From a checkpoint of a small multi-label audio tagger.
Model: 2.56M parameters, log mel input, arch conformer, norm layernorm, activation gelu, width 128.
Training: adamw at rate 0.002, 5600 steps, batches of 64.
Data: trained on simulated sounds of rotating machines with and without faults, 9.2 epochs.
Rows from block 7 of a small multi-label audio tagger, named by matrix and row number. Rows with one number belong to one neuron. Each number is 50 + 15 x the weight over its row's rms, rounded and kept within 0 to 99. All counts start at 0.
After each neuron's rows are labels from the 100 clips, of 14976, where the neuron reaches its highest value: "responds to" is what is common among them. Only what is clearly more common there than usual is listed. The data: simulated sounds of rotating machines with and without faults.
# fc1: first MLP up (model.blocks.7.ff1.fc1.weight, 256x128), inputs 0-127
# fc2: first MLP down (model.blocks.7.ff1.fc2.weight, 128x256, transposed), outputs 0-127

fc1.149:62 43 65 57 27 44 38 60 38 55 54 68 47 51 11 65 46 55 38 17 28 61 45 46 61 47 62 42 45 41 54 90 70 56 58 16 59 57 29 47 50 32 53 58 67 46 62 49 44 65 75 42 42 47 36 67 51 38 64 55 43 73 46 42 48 53 57 51 72 00 43 42 69 19 48 59 49 42 69 60 80 64 58 44 56 60 39 47 67 61 49 61 46 23 61 53 37 87 49 67 38 46 33 56 57 57 56 50 45 64 43 67 64 26 42 54 37 53 75 69 63 41 66 31 24 31 64 70
fc2.149:45 35 45 49 36 31 74 59 48 22 52 64 61 51 54 48 44 59 47 44 53 49 75 56 66 46 55 40 39 37 42 35 42 50 58 71 45 87 57 74 59 28 48 51 44 45 67 61 53 81 48 57 84 37 95 86 43 19 43 58 38 71 50 66 54 46 44 43 70 46 47 58 56 49 46 48 16 38 61 49 00 53 60 45 43 47 39 48 52 36 45 37 63 35 56 46 54 44 42 51 59 47 44 60 59 56 57 67 51 42 39 28 47 19 52 57 52 62 63 40 55 52 68 31 65 13 23 54
responds to: reverberation; text has "room"; text has "reverberant"; gearbox

fc1.47:58 40 39 54 41 34 77 50 49 59 42 64 38 45 28 58 64 35 59 28 52 65 36 52 62 42 42 52 35 41 51 58 31 43 48 43 78 55 45 62 20 40 23 53 73 33 60 68 48 50 78 54 61 54 47 67 59 62 67 66 20 68 06 61 40 44 35 39 53 47 42 54 56 47 35 47 62 45 17 89 39 41 44 25 62 52 48 53 56 28 28 40 64 54 73 59 11 63 45 18 21 68 62 34 48 28 62 57 65 54 72 41 49 45 42 36 67 49 44 62 48 71 73 40 62 54 62 64
fc2.47:49 50 56 43 66 44 59 75 57 66 41 63 65 59 53 64 02 54 63 74 60 50 77 71 61 45 63 29 67 17 30 25 55 67 45 48 43 35 53 40 36 45 31 53 69 66 49 45 68 58 17 48 31 73 63 55 67 51 69 62 63 53 58 52 55 48 58 17 30 41 51 27 53 75 56 69 46 65 40 54 19 34 68 47 39 35 48 31 40 42 49 49 56 47 59 40 68 49 62 53 68 41 38 58 36 36 32 59 46 45 12 60 27 50 54 35 43 57 23 53 29 48 41 60 65 15 56 32
responds to: gearbox; speed: fast; state: normal

fc1.238:16 49 57 62 44 77 27 46 42 35 54 57 56 48 35 73 41 67 52 35 56 40 29 59 53 27 65 42 35 54 64 53 38 53 51 59 45 38 36 25 46 44 42 39 55 73 33 21 45 48 35 31 32 63 35 35 40 58 53 22 85 51 52 60 56 63 32 54 21 41 39 65 22 59 62 81 69 37 53 54 64 20 31 49 62 51 73 48 85 70 53 33 51 27 51 50 49 52 50 49 43 45 53 52 55 79 66 74 65 47 55 66 67 45 60 40 51 73 38 36 79 73 56 63 44 70 54 81
fc2.238:55 63 64 29 19 72 47 61 60 39 71 42 41 38 55 49 36 48 58 34 69 66 52 53 41 51 70 49 44 50 42 57 55 65 46 26 34 39 61 51 33 65 40 42 57 57 47 76 69 62 42 56 38 63 62 51 63 74 61 78 60 33 15 99 45 49 76 22 28 84 75 49 43 61 49 19 64 60 32 44 25 44 63 57 29 57 35 55 32 29 56 46 60 67 68 30 47 61 59 48 55 58 29 51 28 36 57 57 51 31 38 38 63 66 72 45 36 33 25 43 38 51 54 62 55 50 54 64
responds to: rattle; state: faulty; air leak; machine: piston engine

fc1.131:27 45 50 95 57 75 86 54 47 46 38 26 60 59 51 48 56 59 47 51 46 31 25 39 70 46 44 43 58 39 53 57 43 57 25 68 45 67 62 37 47 46 67 28 42 84 39 27 32 15 62 55 38 60 44 43 59 25 75 33 74 76 60 42 59 56 57 52 27 56 51 58 43 51 65 72 56 79 51 35 73 37 31 34 61 36 69 45 68 56 37 47 40 35 52 56 52 59 40 72 48 67 51 55 70 58 53 75 43 67 70 46 54 49 59 46 38 59 44 51 76 53 80 58 26 57 73 69
fc2.131:48 69 66 42 45 81 22 60 65 79 57 37 43 42 61 46 38 49 52 50 57 52 65 63 40 42 82 33 53 57 47 59 24 49 04 41 41 37 54 42 27 73 41 35 51 66 42 47 54 34 38 64 72 85 46 49 50 57 54 58 41 43 46 60 44 49 95 56 34 95 45 37 36 61 49 33 44 61 44 50 36 35 36 71 35 46 59 38 51 46 65 76 55 50 55 34 50 53 67 42 50 44 57 60 28 66 49 57 64 25 50 58 57 42 76 29 51 44 18 58 27 47 23 76 53 50 52 64
responds to: state: faulty; rattle; piston engine

fc1.152:45 24 72 50 63 70 22 59 41 57 52 78 56 64 54 60 42 32 48 40 58 39 53 58 40 32 80 49 42 62 32 41 35 59 65 69 40 59 38 40 45 70 45 64 69 52 77 81 57 48 74 31 16 63 75 56 77 53 66 53 54 44 37 39 45 50 64 75 65 62 54 26 24 50 57 49 29 66 61 23 47 53 64 68 60 53 49 42 53 24 36 56 74 65 60 62 21 54 40 32 43 35 39 59 33 47 74 49 44 18 70 51 47 57 52 32 71 55 53 42 68 60 27 61 21 39 56 55
fc2.152:42 56 76 53 55 35 33 29 39 75 41 45 47 39 56 43 70 62 48 54 68 48 46 56 58 46 29 72 71 66 59 53 42 39 53 47 53 27 61 62 42 37 61 96 34 64 42 44 32 60 80 62 45 49 08 38 48 38 31 48 50 33 51 56 45 56 15 20 41 65 69 17 91 42 44 44 36 51 47 53 55 45 56 50 67 68 54 55 35 85 48 45 66 47 24 51 44 58 52 61 48 58 67 54 61 42 34 49 32 55 51 70 52 55 29 21 30 53 47 65 57 47 29 53 67 39 66 19
responds to: state: faulty; bearing knock; pump

fc1.13:49 33 15 46 47 51 85 55 63 65 75 82 62 61 51 73 35 36 28 26 58 33 44 93 81 34 46 38 45 60 33 53 43 36 59 53 45 38 56 50 44 56 37 05 55 38 57 54 59 33 37 69 35 40 56 46 61 44 72 68 86 45 27 32 49 22 52 51 41 50 38 56 42 39 55 54 56 45 50 77 28 39 45 46 47 44 40 52 50 28 49 72 53 56 96 42 45 31 45 35 45 53 57 53 41 59 77 34 38 42 39 41 38 62 56 56 60 47 25 57 60 55 71 39 53 47 60 49
fc2.13:51 78 66 53 48 60 27 96 49 06 44 18 49 51 40 49 43 47 55 45 28 28 58 42 24 48 66 64 32 48 59 48 55 46 61 56 59 54 72 41 64 43 66 31 43 47 62 35 45 53 37 18 51 49 57 37 48 49 32 62 63 45 49 62 50 48 71 80 50 44 48 87 36 26 47 63 43 65 71 35 75 38 46 49 41 55 55 57 66 57 65 47 44 47 23 55 60 59 53 50 76 55 23 77 79 43 54 51 69 38 45 42 78 38 49 68 36 22 55 41 61 46 44 42 22 49 30 68
responds to: thin (high-pass); piston engine

fc1.198:73 48 44 72 70 31 62 61 51 42 41 45 32 41 58 62 49 72 51 57 30 39 33 46 67 31 66 58 42 11 22 25 25 44 47 55 58 53 38 42 65 57 40 32 72 60 59 52 13 51 48 59 24 64 61 29 24 86 44 54 61 42 75 61 51 57 67 43 23 41 42 99 35 44 66 45 30 58 42 53 56 56 56 24 49 56 45 54 69 47 51 66 64 51 44 44 39 67 82 48 69 60 51 58 48 55 22 34 49 39 42 37 50 52 49 40 48 50 40 35 76 69 30 46 41 63 48 43
fc2.198:39 47 72 27 52 44 61 38 40 62 53 27 42 42 74 60 72 49 50 45 42 26 53 49 80 45 45 54 74 75 52 62 50 51 60 56 45 42 50 63 51 59 47 51 01 50 33 33 61 39 71 81 64 34 36 64 59 67 18 55 41 42 39 53 52 55 38 33 35 46 66 59 60 48 52 40 54 31 43 68 65 79 26 79 50 59 13 47 43 47 45 51 50 43 42 49 50 72 53 52 61 62 48 56 90 44 67 52 53 41 50 47 49 67 29 44 54 36 83 53 23 53 40 37 62 22 62 12
responds to: piston engine; bearing knock

fc1.63:64 74 43 59 47 42 44 81 56 62 24 47 48 49 49 35 74 47 48 19 59 53 55 43 31 59 59 27 63 40 69 44 68 67 42 85 81 39 64 43 51 61 46 44 54 28 40 29 60 51 28 39 46 63 41 74 56 66 52 42 36 30 48 56 54 49 49 54 38 36 35 49 44 13 28 65 25 52 48 25 65 45 45 53 65 68 76 27 57 90 14 78 34 38 53 66 62 47 44 49 55 65 53 50 42 55 57 40 43 53 44 44 65 22 61 48 49 69 58 46 26 62 64 37 33 56 31 78
fc2.63:42 45 33 44 60 71 71 44 61 52 51 64 43 42 54 44 19 41 41 47 72 04 42 52 63 45 59 56 28 15 48 49 51 33 60 27 44 62 59 71 34 61 14 32 55 32 56 64 88 23 50 72 64 42 61 67 66 71 40 50 58 49 18 43 50 46 41 63 22 85 64 48 42 67 53 60 13 47 73 66 49 51 45 29 30 31 35 68 32 49 52 43 41 65 72 55 60 43 70 48 56 70 41 47 39 68 62 51 54 53 59 66 58 42 39 65 43 53 42 59 56 44 46 29 42 39 47 61
responds to: state: faulty; imbalance; electric motor

fc1.62:39 24 36 57 57 78 39 16 63 64 61 37 51 49 51 44 33 84 37 35 46 53 35 85 62 54 61 52 19 54 69 50 38 50 29 54 63 55 73 60 58 69 34 41 52 42 52 27 20 70 38 52 65 45 37 29 35 36 46 43 40 80 77 66 47 63 36 63 46 43 66 47 68 49 39 80 28 57 41 48 61 40 46 55 68 50 66 60 65 19 50 54 29 36 41 79 77 46 52 54 18 61 50 40 60 39 51 49 65 30 66 43 50 49 51 76 70 59 55 35 47 27 40 51 33 36 63 52
fc2.62:55 47 51 47 50 85 57 86 71 63 80 67 52 82 34 15 16 51 49 69 22 62 56 53 44 38 31 31 38 61 53 59 54 60 50 28 50 32 28 54 54 73 44 33 66 35 53 73 38 41 33 55 45 58 67 60 46 59 79 64 60 48 48 48 48 53 29 68 47 55 44 54 37 53 46 47 25 50 19 57 26 63 63 64 40 49 43 42 39 41 74 82 50 39 55 48 47 16 47 47 62 59 42 52 27 50 50 51 49 75 31 60 58 57 57 51 53 70 43 57 31 63 28 35 33 24 24 55
responds to: reverberation; text has "room"; text has "reverberant"; speed: slow

fc1.216:66 09 70 58 53 34 45 27 37 59 58 50 67 60 12 63 65 63 57 34 50 53 33 32 58 25 17 51 61 72 72 75 33 40 46 60 68 30 52 40 73 47 53 27 70 45 45 32 58 55 56 34 55 37 40 49 50 40 58 56 51 39 40 51 60 61 24 71 43 45 37 47 61 63 55 65 49 59 21 34 49 63 53 65 63 64 47 68 58 44 40 48 62 23 44 53 64 38 20 74 02 67 63 53 58 44 81 49 38 56 45 45 76 48 57 42 51 35 70 31 58 56 67 29 50 61 44 60
fc2.216:48 68 30 49 36 32 57 48 61 28 44 68 29 45 62 17 53 65 31 11 34 81 51 47 45 52 26 39 30 52 54 42 38 39 26 44 46 79 32 72 51 48 60 70 52 46 76 76 29 69 68 83 43 18 67 76 39 29 68 67 24 65 77 53 52 45 31 49 58 40 38 54 42 44 47 37 39 33 53 56 37 63 46 24 71 64 47 56 33 28 34 40 49 60 55 53 44 35 34 54 42 58 63 31 65 40 43 59 65 64 57 42 60 30 53 66 64 68 65 39 53 50 68 39 53 62 48 46
responds to: gearbox; reverberation; text has "room"; text has "reverberant"

fc1.5:68 43 62 44 11 62 45 44 47 51 47 48 57 48 15 60 51 63 48 29 47 55 39 52 46 36 51 51 33 15 61 54 23 62 50 48 70 47 48 33 74 61 47 27 52 35 69 54 31 42 52 06 52 40 57 55 56 48 78 67 48 45 47 52 30 42 62 99 53 15 49 48 36 33 43 33 65 50 45 20 41 72 53 51 54 61 58 40 66 54 26 54 39 44 36 79 33 81 48 58 52 43 77 60 35 50 38 50 48 62 36 29 40 76 32 37 71 52 59 50 62 61 59 53 49 57 32 51
fc2.5:43 48 42 56 64 50 40 60 62 20 61 30 57 68 83 20 44 50 41 35 65 40 53 40 57 47 51 29 26 53 57 15 60 44 42 52 46 62 76 78 44 27 53 59 50 52 44 39 43 81 46 86 58 60 57 66 47 22 25 73 31 50 68 48 50 53 60 23 47 60 21 24 73 42 56 72 39 48 47 68 59 35 29 36 40 60 27 72 60 39 46 33 60 63 46 35 54 18 59 48 48 56 21 18 47 40 50 46 79 40 50 63 42 46 73 64 55 52 43 44 49 52 66 57 46 53 44 63
responds to: state: faulty; squeal; electric motor

fc1.56:61 35 00 63 44 36 61 48 27 32 22 43 64 52 09 76 82 78 33 47 40 57 48 43 52 54 48 46 48 49 50 44 45 41 80 47 61 40 55 57 35 53 56 49 63 39 65 58 55 74 19 24 64 46 46 53 43 50 82 58 43 61 74 79 41 43 48 38 59 31 39 60 66 43 42 47 61 34 45 39 57 69 53 37 75 51 32 71 59 47 47 32 56 30 51 53 42 85 58 27 59 66 67 60 52 39 23 48 43 32 42 36 79 52 38 39 40 57 44 52 57 56 57 48 44 64 57 69
fc2.56:47 60 70 27 59 50 59 56 37 51 66 23 68 34 45 41 63 58 44 55 69 32 76 73 75 42 50 34 63 35 51 58 92 49 68 47 50 48 71 76 61 41 68 80 32 77 56 20 04 50 75 55 28 64 37 50 43 48 29 61 64 38 28 67 48 52 51 38 36 77 65 53 49 45 52 18 40 59 56 38 51 49 53 71 26 47 38 50 56 63 58 53 39 44 34 22 26 67 46 51 59 43 35 57 65 58 48 56 36 45 50 72 44 47 72 42 26 51 46 47 43 47 38 31 55 37 49 72
responds to: gearbox; muffled (low-pass)

fc1.96:37 24 60 68 70 69 42 49 67 62 32 32 44 63 44 41 67 77 35 47 37 63 51 53 38 48 14 47 34 53 66 58 34 45 57 57 57 53 38 77 42 62 71 47 60 62 40 39 38 74 61 54 74 67 33 49 45 39 59 30 31 72 68 42 69 50 33 64 22 54 48 38 59 25 49 44 19 51 37 43 51 36 55 73 69 63 60 47 27 49 46 34 40 37 41 40 70 35 47 89 53 53 37 29 51 43 41 54 56 77 95 48 73 30 41 63 48 55 80 50 52 30 53 57 34 64 54 70
fc2.96:39 80 26 32 17 73 60 99 59 27 57 48 41 72 38 14 20 65 48 88 57 29 73 59 41 48 55 59 53 67 41 50 37 52 51 55 36 38 63 61 48 77 42 36 59 33 62 56 38 47 53 62 61 67 51 49 48 69 58 59 45 52 80 39 39 46 56 83 58 63 31 78 35 41 55 46 36 59 25 50 50 51 36 58 50 67 34 32 50 38 48 52 46 59 47 10 52 38 52 44 55 55 61 61 45 53 55 49 57 42 46 48 65 42 23 65 60 56 51 49 45 35 42 52 18 56 48 76
responds to: reverberation; text has "room"; text has "reverberant"; pump

fc1.126:58 21 58 63 34 48 49 64 40 73 24 69 60 59 42 65 30 48 49 29 61 61 54 57 41 36 70 13 15 70 56 50 45 48 71 65 59 39 37 44 57 83 43 46 39 17 59 54 51 44 49 51 24 29 51 31 39 36 63 38 53 00 45 78 43 42 32 75 43 47 48 63 37 43 58 40 50 53 50 54 65 34 29 38 62 68 58 61 57 35 39 39 56 49 66 43 39 64 54 41 37 31 49 31 46 44 69 43 63 46 49 19 38 56 50 61 91 49 47 30 70 38 56 63 56 67 42 60
fc2.126:57 52 49 58 64 72 42 51 69 62 61 35 60 41 64 61 37 54 65 62 64 12 48 55 72 45 71 69 51 56 52 63 30 51 31 32 45 48 65 41 53 26 42 35 56 44 30 37 38 22 70 71 30 62 43 43 56 38 34 32 81 47 34 25 50 43 52 61 49 75 43 40 23 51 54 68 24 50 55 50 70 24 35 71 42 39 34 38 79 60 68 61 39 52 27 42 37 32 60 49 48 69 25 65 69 82 57 62 69 25 59 52 38 16 61 39 67 58 40 52 53 52 54 59 33 27 37 40
responds to: state: faulty; rattle; squeal

fc1.71:36 58 37 47 62 81 65 58 42 60 69 35 61 69 52 25 45 69 33 53 53 53 26 55 62 70 18 68 47 47 57 63 70 60 55 82 24 41 43 44 29 91 17 44 37 49 18 36 73 19 54 52 50 79 64 53 52 56 38 65 55 62 54 47 61 54 63 43 56 46 39 51 58 41 27 66 23 38 38 53 78 22 58 85 55 40 47 50 60 50 47 48 32 76 48 37 68 33 34 35 41 48 43 57 36 36 62 53 31 68 54 44 49 70 50 57 28 39 64 44 51 66 53 38 31 33 48 56
fc2.71:58 53 48 39 89 64 32 39 59 58 65 58 54 51 50 26 51 46 41 56 69 45 82 71 36 50 24 00 53 45 50 65 48 41 49 37 63 40 55 36 41 14 62 38 66 34 60 56 55 73 52 58 29 52 60 63 67 66 61 70 46 59 40 44 47 42 69 47 28 37 59 61 92 47 51 21 31 63 49 32 44 60 52 46 36 39 48 55 38 49 55 68 33 59 39 34 55 70 29 48 43 55 40 85 56 50 54 40 45 36 45 94 54 63 69 58 31 55 33 53 44 55 50 19 43 47 64 28
responds to: reverberation; text has "room"; text has "reverberant"; speed: slow

fc1.119:46 62 60 76 57 78 50 47 60 34 56 73 63 61 77 65 68 48 49 43 49 70 38 58 40 56 31 66 41 43 60 82 46 51 38 46 33 56 22 46 50 55 67 41 40 74 40 55 28 42 82 77 31 88 44 49 41 41 44 43 49 63 54 36 63 52 44 50 59 53 46 47 42 54 36 53 37 77 36 31 68 73 54 76 44 43 50 60 56 18 58 20 69 74 60 32 34 34 55 73 35 41 46 43 55 26 54 59 53 39 71 80 33 55 59 61 33 50 38 50 83 22 38 35 37 66 34 47
fc2.119:51 57 56 09 30 69 67 51 44 19 77 33 43 65 37 47 23 56 34 49 53 49 56 64 71 57 46 62 48 62 52 59 50 50 63 47 46 35 57 75 53 64 28 65 34 66 56 48 29 56 39 53 60 43 63 47 41 41 51 69 37 42 61 58 48 54 57 55 41 66 43 73 78 64 50 34 68 37 00 53 57 60 47 48 41 64 37 36 63 43 79 31 32 64 72 10 35 40 66 42 44 39 62 54 52 40 43 41 63 60 35 66 49 78 47 70 10 42 56 53 37 45 52 43 47 65 47 49
responds to: reverberation; text has "room"; text has "reverberant"; conveyor

fc1.147:45 59 61 65 37 47 64 34 44 54 48 19 63 57 47 55 43 64 51 39 31 42 26 53 66 38 57 35 28 48 44 34 46 53 20 78 46 40 33 53 53 51 48 40 47 66 65 80 31 36 31 42 44 45 51 21 41 34 51 35 79 41 51 66 34 54 45 90 39 57 40 35 33 62 47 72 60 49 40 50 68 34 63 34 61 59 53 43 84 46 65 57 28 35 40 73 39 46 83 54 33 48 72 47 72 73 63 94 44 57 49 23 60 34 31 65 54 64 30 51 42 68 35 64 43 39 39 63
fc2.147:57 58 70 10 18 60 52 46 53 52 69 54 42 60 52 41 42 63 49 54 56 84 67 55 35 45 39 42 61 46 53 44 37 60 67 32 49 40 57 80 39 75 29 52 51 49 48 71 59 72 49 54 71 67 60 71 58 67 58 68 44 41 39 62 55 49 64 37 45 86 79 54 66 69 48 21 43 66 24 46 12 78 58 60 33 51 35 63 30 31 68 34 36 56 66 38 56 58 61 47 51 51 55 52 25 43 49 65 54 41 22 55 60 77 44 60 14 40 44 51 39 51 38 46 61 34 24 49
responds to: state: faulty; rattle; conveyor; grinding

fc1.45:23 18 43 54 65 37 63 39 33 53 50 22 42 68 29 65 62 79 46 49 55 40 48 47 47 51 39 32 57 54 51 53 33 64 58 55 40 61 64 58 40 66 39 40 70 77 56 23 74 61 60 24 60 34 27 53 49 52 43 33 71 64 39 40 47 64 25 62 56 44 25 55 74 39 80 69 77 52 59 40 28 63 23 57 60 57 43 39 64 57 58 35 40 36 73 50 57 60 40 56 46 45 54 23 82 47 61 36 63 41 68 53 74 76 53 50 40 59 73 39 83 53 54 82 35 38 61 51
fc2.45:46 52 48 42 21 69 58 67 55 32 82 49 63 68 31 49 65 70 39 50 66 10 46 54 75 48 63 56 34 69 32 64 50 47 69 34 46 38 51 97 45 53 66 75 60 46 67 42 44 64 61 48 53 61 44 62 46 40 56 60 33 44 43 49 44 54 35 38 30 59 51 17 31 39 48 39 32 30 09 52 62 66 36 31 53 65 38 62 43 35 75 18 40 48 50 46 21 73 58 48 52 57 33 60 52 51 63 62 53 44 64 51 49 14 55 77 45 61 52 47 69 56 55 48 62 24 34 58
responds to: state: faulty; rattle; turbine

fc1.61:52 69 41 35 06 49 66 66 30 39 52 36 63 35 47 69 39 69 32 30 73 24 35 57 68 53 34 16 40 49 30 42 59 65 65 72 41 49 89 67 55 36 28 54 48 42 71 37 65 64 75 52 62 29 67 57 51 43 55 80 66 31 45 79 40 47 51 43 41 55 56 68 38 33 30 42 69 39 36 43 41 63 45 29 48 57 63 59 68 59 43 47 23 67 53 43 59 53 78 35 70 53 42 58 76 45 33 52 42 23 52 35 55 50 41 59 38 70 52 59 71 51 61 30 38 46 44 53
fc2.61:57 28 75 77 67 59 29 28 48 49 66 70 32 63 42 25 44 40 59 66 47 60 56 67 48 51 66 56 47 26 56 31 57 40 64 37 56 47 35 68 44 66 46 58 50 48 57 35 37 26 61 50 62 72 44 78 54 50 47 32 53 56 47 30 50 51 38 40 17 53 67 19 71 33 46 38 25 63 43 68 49 67 70 50 46 45 66 75 38 59 61 38 40 43 51 43 22 53 42 52 42 45 38 65 32 43 35 67 54 91 79 88 66 28 58 52 28 46 45 41 53 47 27 24 55 38 32 71
responds to: piston engine

fc1.99:17 53 43 76 30 54 40 46 67 73 39 45 69 64 44 60 46 61 62 48 50 37 44 57 60 39 66 48 46 54 50 81 56 34 47 69 29 56 53 16 38 43 67 35 50 56 57 09 53 28 44 59 45 48 28 18 49 45 56 31 78 53 64 50 34 54 54 69 45 39 48 54 32 44 63 58 50 49 54 67 62 32 22 46 67 72 67 52 82 58 56 55 52 40 48 53 28 70 34 59 28 45 54 24 71 59 71 49 46 36 57 48 62 36 55 53 76 29 25 20 74 52 75 70 25 54 52 70
fc2.99:47 69 57 50 47 80 40 68 53 50 81 19 47 37 61 67 59 72 57 58 61 55 38 47 46 49 78 41 31 70 48 65 36 54 28 33 49 42 45 54 48 53 37 48 66 71 45 48 68 56 35 47 64 57 37 27 49 52 58 36 58 34 50 67 48 53 90 46 39 67 37 43 50 57 48 35 55 55 11 54 55 44 29 48 53 49 47 51 57 43 99 38 27 51 40 34 54 62 81 52 41 57 21 62 61 56 61 63 57 16 46 34 54 44 45 44 49 48 15 49 35 41 45 99 49 45 52 37
responds to: rattle; state: faulty; turbine

fc1.34:42 33 60 55 46 68 39 42 57 52 31 81 61 59 45 39 56 35 49 65 45 74 59 37 37 53 25 48 54 56 56 48 26 42 30 73 52 51 41 20 35 63 59 21 37 61 50 39 23 10 73 49 44 74 11 68 59 53 66 53 36 76 66 44 55 64 55 47 31 39 59 43 43 46 34 74 49 82 41 34 82 57 49 76 49 52 44 59 62 32 51 57 75 72 78 48 51 46 43 55 41 57 44 41 37 33 29 34 51 52 52 55 48 17 53 58 35 37 70 39 47 51 57 87 46 44 40 54
fc2.34:52 33 50 46 50 63 56 53 48 45 54 57 23 75 36 42 19 48 41 52 60 48 52 66 79 51 65 66 36 76 42 31 43 35 50 73 52 40 41 30 57 69 32 32 73 50 46 44 59 80 61 56 52 64 75 36 37 49 49 22 50 53 76 43 49 41 53 89 35 40 35 72 64 56 53 43 87 50 13 52 63 34 52 37 69 63 19 41 66 52 48 53 29 55 58 04 55 55 46 50 37 28 58 53 61 47 65 33 33 65 51 42 46 74 29 52 53 52 61 43 51 47 55 41 54 80 45 74
responds to: reverberation; text has "room"; text has "reverberant"; pump

fc1.151:57 33 27 50 49 50 73 66 51 53 40 66 63 29 37 64 45 51 50 43 67 56 43 69 46 43 43 58 37 20 23 34 00 47 46 57 27 56 82 39 43 41 30 08 69 57 57 66 53 49 41 47 33 31 55 35 48 44 54 28 83 54 25 58 45 31 45 66 56 46 35 71 34 46 55 24 48 86 66 42 42 46 65 59 57 72 39 53 50 53 42 40 60 43 71 53 56 44 57 53 34 45 46 61 54 32 49 67 48 17 57 53 77 76 61 41 21 66 46 51 72 60 59 68 48 46 69 49
fc2.151:56 74 30 27 37 57 58 66 52 46 50 26 66 17 73 58 22 49 34 47 76 25 66 43 31 47 55 63 43 33 51 66 51 49 65 46 39 57 78 81 51 44 56 26 30 17 71 56 48 56 37 56 57 51 75 44 52 52 44 88 70 39 44 70 43 52 79 44 62 70 64 75 33 28 47 60 56 63 73 37 61 41 50 39 33 63 52 79 47 40 64 44 49 50 34 51 65 40 80 37 71 61 34 63 52 52 65 47 47 19 50 34 67 64 39 55 53 29 42 45 43 62 51 36 30 57 41 48
responds to: thin (high-pass); piston engine

fc1.217:53 46 43 41 49 70 25 45 66 42 51 40 49 53 35 56 54 52 29 41 36 58 53 24 78 31 28 16 54 49 35 58 48 56 52 85 71 37 33 41 44 79 64 28 68 46 49 46 42 58 39 46 30 50 37 43 23 37 68 67 57 39 58 40 32 63 48 20 43 39 43 69 28 52 53 52 38 75 25 48 76 31 32 55 66 41 60 52 55 58 54 55 55 95 53 64 52 84 68 58 26 32 64 69 64 45 77 50 59 60 59 52 37 69 65 59 71 68 61 48 49 44 62 36 47 67 35 71
fc2.217:34 81 35 33 37 35 45 79 45 32 50 15 66 69 51 44 69 42 62 61 62 30 66 34 36 55 42 77 53 51 44 62 37 61 41 59 26 67 64 63 54 45 68 72 35 46 43 48 68 73 66 61 72 65 61 58 51 56 42 69 40 61 75 58 57 55 79 49 72 28 41 77 45 35 57 40 38 39 51 46 21 38 21 56 34 41 51 12 44 47 24 30 62 52 75 45 64 60 31 58 61 47 29 52 33 40 51 22 53 18 62 39 35 56 51 44 50 50 55 55 58 43 80 52 34 52 56 52
responds to: thin (high-pass); grinding; electric motor

fc1.103:53 78 65 40 60 40 49 63 55 46 42 52 78 41 26 50 47 49 42 41 60 56 56 43 34 62 54 26 53 28 30 16 31 57 37 60 44 76 42 66 50 71 35 72 83 54 67 99 57 66 62 49 42 76 61 29 54 73 47 81 41 40 39 66 39 61 38 41 30 67 20 34 43 69 46 40 48 47 44 57 40 40 73 23 58 46 67 39 40 32 49 59 41 60 42 63 31 42 66 62 47 23 56 43 41 70 25 65 50 63 48 39 67 31 58 61 19 54 53 59 49 59 55 65 38 32 59 55
fc2.103:47 71 39 37 38 64 55 39 42 31 59 49 54 48 72 31 70 50 42 38 59 52 45 42 33 49 47 49 55 63 59 85 42 43 48 40 44 38 26 64 60 50 55 65 47 50 43 52 34 41 62 80 46 46 31 37 28 62 37 76 67 51 50 41 56 47 60 30 45 57 55 54 64 38 43 21 77 54 47 43 57 84 30 62 58 38 31 27 32 54 56 29 54 63 51 47 27 86 52 42 47 60 72 60 91 34 67 16 67 01 79 56 43 42 41 38 50 43 59 47 81 42 54 60 63 65 63 54
responds to: piston engine; text has "noise"

fc1.64:57 39 35 43 46 39 49 48 32 33 37 48 28 77 45 66 58 61 61 50 50 46 61 28 55 55 47 31 33 41 50 39 60 59 80 64 67 62 34 60 61 53 32 47 77 42 58 39 54 66 60 36 67 54 76 54 51 46 49 50 07 29 54 55 42 43 46 61 60 14 26 70 67 59 41 46 48 35 28 75 54 39 19 07 63 41 74 52 67 47 23 43 31 51 69 61 42 62 65 53 60 39 54 32 63 32 37 28 40 71 38 35 45 61 43 65 51 73 45 54 53 40 47 55 17 62 58 80
fc2.64:47 47 57 41 58 48 57 44 56 64 76 65 33 18 79 34 34 51 43 46 72 38 44 89 63 50 62 63 56 62 48 38 32 43 29 20 40 41 77 65 38 41 66 63 29 61 34 40 46 54 70 86 69 75 60 56 58 38 25 55 57 62 36 45 51 46 54 32 36 97 73 19 35 54 50 49 48 70 36 45 49 37 76 82 42 58 34 57 43 43 57 45 65 54 41 15 58 47 56 45 42 58 44 65 38 71 64 45 44 23 68 57 45 44 63 49 49 29 43 48 58 48 42 39 52 54 42 30
responds to: gearbox; turbine